From a checkpoint of a small masked image model.
Data: trained on made-up road signs on poles, 122500 training examples, 33.5 epochs.
Rows from block 5 of a small masked image model, named by matrix and row number. Rows with one number belong to one channel. Each number is 128 + 32 x the weight over its row's rms, rounded and kept within 0 to 255. All counts start at 0.
After each channel's rows are labels from the 100 images, of 14976, where the channel reaches its highest value: "patch colour" is the nearest of a few named colours to the mean colour under the peak; "strongest on" is what is common among them. Only what is clearly more common there than usual is listed. The data: made-up road signs on poles.
# convs0: first 3x3 conv (model.blocks.5.convs.0.weight, 96x96x3x3, each kernel summed), inputs 0-47
# convs1: second 3x3 conv (model.blocks.5.convs.1.weight, 96x96x3x3, transposed, each kernel summed), outputs 0-47

convs0.75 [155 156  43  66 124  96 123  50 133  86 111 144 123 109 132 122 174 145 147  95 190 122 119 153 124  82 105 111 111 109 145 164 136 143 117 174 131 140 159 117 136 158 143 165 126 171 140 149]
convs1.75 [122 135  76 156 137 137 124 162 149  96 153  88  98  90 140 113 154 155 137 121 102 128 106 153  92 136 120 153  99 129 104 123 120 126 114  91 125 132 189 134  98 145 134 147  89 114 145  92]
patch colour: grey
strongest on: black face

convs0.85 [111  94 119 207 160 169 122  67 117 104  68 100 139 126 110 154 105 120 128 122 111 144 165 145 125  97 161  89 117 118  61 162 128 136 133 125   0 177 111 113 121 130 169 106 126 130 140 106]
convs1.85 [182  53 204 111 142 219 199 110 123 123 131  56 152 133 126 115 157 138  98  82 109 123 115  86 168 128  86 113 136 133  77 157  95 139 144  83  95 118 164 119 103 125 147  99 142  97 152 116]
patch colour: green
strongest on: black face

convs0.33 [157  80 110   8 138 114 117  90 139  42 115 129 142 139 141  90 141 131 174  86 153 100 115 134 118 111 103 134 117 138 157 108 138 157 104  49 137 126 131 127 112 110 192 156 128 127 109 159]
convs1.33 [ 93 112  94 199 128  83 122 117 113 117 166  99 124 157 122  84  88 170 130 147  89  76 105 110  94 125 136 136 120 128 111 162 167 139 145 122 136 146  61 150 118 227 104 190 149 129 116 108]
patch colour: black
strongest on: white rim; black face

convs0.89 [136 129 144 101 181  75 117  37 114 122 114 143 129  31 146 104 195  82 129  91 185 126 126 129 127 176  82 131  83 108  62 107 123 134 176 141 106 143  72 125 150 126  63 153 102 119 152  93]
convs1.89 [116  92 130 157 143 108 154  59 125 127 238 105  91 117 126 180 136 181 132 123 135 104 135 133 130 130 130 135  91 100 102  95 121 138  98 120 124 128 102 114 113 121 167 162  69 130 157  87]
patch colour: pink
strongest on: red face; crescent

convs0.37 [128  98  56  19 174 143 114  79 128  59 153 130 100 128 142  62 151 174 155  50 148 131 118 112 143 107 116 148 131 112 179 137 133 101 120  67 131 105 167 119 103 112 135 137 166 150 129 156]
convs1.37 [145 137 115 144 157 114  55 145 165 101  96 153  99 130 129  71  85  85 160  81 178  93 143 133 165 151 116 105 148 134 113 108 154 109 161 136 122 146 184 116 118 199 123 139 119 107 112 133]
patch colour: blue
strongest on: red rim

convs0.72 [111  98  96  88 121  66 107 109 151  71  79 162  77  76 141 129 154 148 110 117 213 126  77 138 103 129 112 181 102  87 162 117 155 121 130 132 120 201 111 111 140 119 155 124 102 143 130 131]
convs1.72 [149 153 170 134 175 178 119 132 168 153 172 105 139 117  95 107 103  99 121 131 154 138 108 154 143  84 122 153 111 106 140  54 152  70 154 180 104 131 144 158 160 142 176  85 174 106 190 145]
patch colour: white
strongest on: black face

convs0.53 [144  53 159  80 185 148 158  67 128 130  87 157 124 141 128  81 128  98 144  90 150 141 122 109  87 170 151 108 114 131 121 151 129 136 130 161 115 139  89 131 180  81  67 127 116 161  75  66]
convs1.53 [112 161 154 211 116  91 132  98 118 116 143  90  60 128 112 135 174 149 107 112 111 102 158  93 119 155 151 127 126 145  85  51  71 136 104 146 138  79  46 141  66 106 100 148  68 100  86 141]
patch colour: pink; white
strongest on: red face

convs0.67 [138 111 139 125  64 174  81 135 122 123 201 170 114 151 133  65 112 131 119  83 154 113  81  93 155  59 126 130 157 144 110 101 164  90 114  84  94 125  97 124 182 155 127 119 131 144 109 108]
convs1.67 [114 103  98 143  89 106 131 177 141 116  59 118 130 173 101  70 129 131 139 110 161 144  65 133 144 125 142 118 128 131 164  80 119 142 147 112  78 154 142  88 142  80 114  62 134  99 182  92]
patch colour: green
strongest on: green face

convs0.24 [ 68  87  74  96 118 147  28 121 159 146  79  78  74 134 153  29 143 138 106 155 110 124  94  85 116 135 117 131  86 122 154 127 112  85  94 159 130 142 114 102 154 112  94 113 153 160  71 165]
convs1.24 [137  83  58 131  60 137 123 130 110 131   0 155 148 158 125 125 107 131 148 159 124 162 148 149 139 134 136  68 139 116 148 111 132 145 224 113 112 141 113 176 133 136 160  62 157 140 120 136]
patch colour: green
strongest on: teal face; black face

convs0.93 [ 93 142 141  89  96  71 152  95 127 131 116 138 112 136 142 116 123 159 128 133 140 118  95 119 140 145 121 166 112 102 189 120 143 145 105 155 122 146 154 120 199 107 173 102 154 149 179 179]
convs1.93 [119 132 167 102 150 133  98 116 110 132 228 115 105 153 100 178 154 157 146 124 159  58 133 108 113  87 134  89  73 137 165 102  92 133  54  76 172 155 130 152  76  90 124 185 131 152 128 119]
patch colour: red
strongest on: triangle sign; red face; teal rim

convs0.62 [150 110  76 108 162 139  98  88 126  93 147 141  65 119 153 136 134 124 127 141 217  71 132 134 155 103 100 159 137 129  96 134 112 120 151 121  97 147  99  95 181  59 161 117 115 164 167 179]
convs1.62 [107 137  71  70 107 124 170 152 187 129 131 173  50 101 154 162 102 132 153 175 167 147 134 112 130 142 153  97 121  80 148 126 177 161  62 187 156 126 138 149 151 121 115 132 154 146 183 116]
patch colour: pink
strongest on: white rim; yellow rim; black face

convs0.7 [ 76 100 124 135 162 115 114 132  95 115 134  99 133 147  86 134 172 193 113  90 157 129 148 135 135 138 127  74 146 151  84 103 149 101 151 125 138 138 117  99 131  81  70 177 114 195  84 107]
convs1.7 [143 114 167 109  81 167 146 134 131 162 143 104 153 151  90 156 149 183 141 103 107 144 197 105 131 120 115 138 143 153 159 113 125 161 169 171 171 102 114 134 148 166 194 123 123 147  98 145]
patch colour: blue
strongest on: blue face; triangle sign

convs0.9 [154  96 110 133 158 120  83 147 111 141 151  91  94 117 109  71  81 179 122 146 126 144 179 120 115 124 129 146 120 139 146   0 107  76 102 113 136 120 110 159 113 138 117 126  80 111 112 143]
convs1.9 [ 91 153 135 128 103 131 107 115 202 138 127 125 190 165 116 165 132 204 143  99 140 111 106 151 136 153 140 122 124 128 130  94 152 142 143 169 140 136 124 146 116 117 196 138 105  43 104  93]
patch colour: blue
strongest on: blue face

convs0.51 [128 136  93  78 150 128 151  80 131 118 142 178  89  64 142 106 132 134 140 126 181  99 126 108 114 114 145 119 117 123 151 135 157 135 137 164 136 151  99 119 168  74 149 156 108 162 118 137]
convs1.51 [118 137 126 144 114 137  77 137 176 106 114  90  98  99 116 123 134 160  91 141 140 117 148 110 121 158 136 122  99 109  70 145  86 123 112 141  80 164  71 141 117  78 135 135 111 121 134  93]
patch colour: white; pink
strongest on: black face; cross

convs0.92 [125  60 168 113 114 122 111 118 130 133  99  52  86 121 127   0  74 101 153 129 189 146 129 106 114 122 135  88 105  89 184 129 160  62 143  98 126 166 113 160  97 160 127 153 112  85 125  70]
convs1.92 [146 136 128  95 134 132  97 157 175 171  89 147 140 138  88 113 128  99 105 176 158  93 155 151 131 118  79 171 105  86 118 105 139 101  60 171 153 177 157 232 161 144 133 202 150 177 179 158]
patch colour: black
strongest on: square sign

convs0.41 [102 124 114 126 149 169 198 144  96 130 180 174 182 137 154 180 171 148  83 142 116 144 141 103 110 129 163  98  96  85 111 175 131 104 132 239 150 105 179 154 124 133 110 108 160 143 133 194]
convs1.41 [158 112 115 133 106 105 129 123 142 119  95 130  88 166  90  46 233 124 159 135  88 150  97 163 170 118 137  74 135 144 116 172 160  85 140  32 135 124  98 108  77 116 123 166 139  76  94 147]
patch colour: white
strongest on: black face

convs0.52 [143  36  81  71  68 111  95 131 130  87 125  80  79 101 149 108 151  98 133 105 110 149 128 129 123 132 149 126 149 112 175 115 162  78 115  89  93 162 114 156 131  81 157  65 115  63 126 122]
convs1.52 [ 97 116 143 129  91 115 157 149 175 136 132 130   1  86 115 137 113 106 147 129 197 151 117 156 131 126 126  62 105 165 120  95 108 136 121  93 145 154 120 106 124 101  53 158 148 166 168 173]
patch colour: black
strongest on: yellow face

convs0.65 [ 92  73 146 138  92 151 110 141 126  99 150  72 148  78 132  68 125 123 114 135 123 154 155  98  99 102 112  89 121  89 108 115 123 172 141 179 103 105 167 121 186   2 129 157 133 113 100  97]
convs1.65 [107 191  99 136 123 145 129 112 155 109 101 140  75 100 170  96 136 123 163 112 106 110 158 119 114 130 172 188 136 159  80 125 141 125 143 156 140 132 130 104 127 144 143 148 104 152 155 137]
patch colour: white; pink
strongest on: heart; red face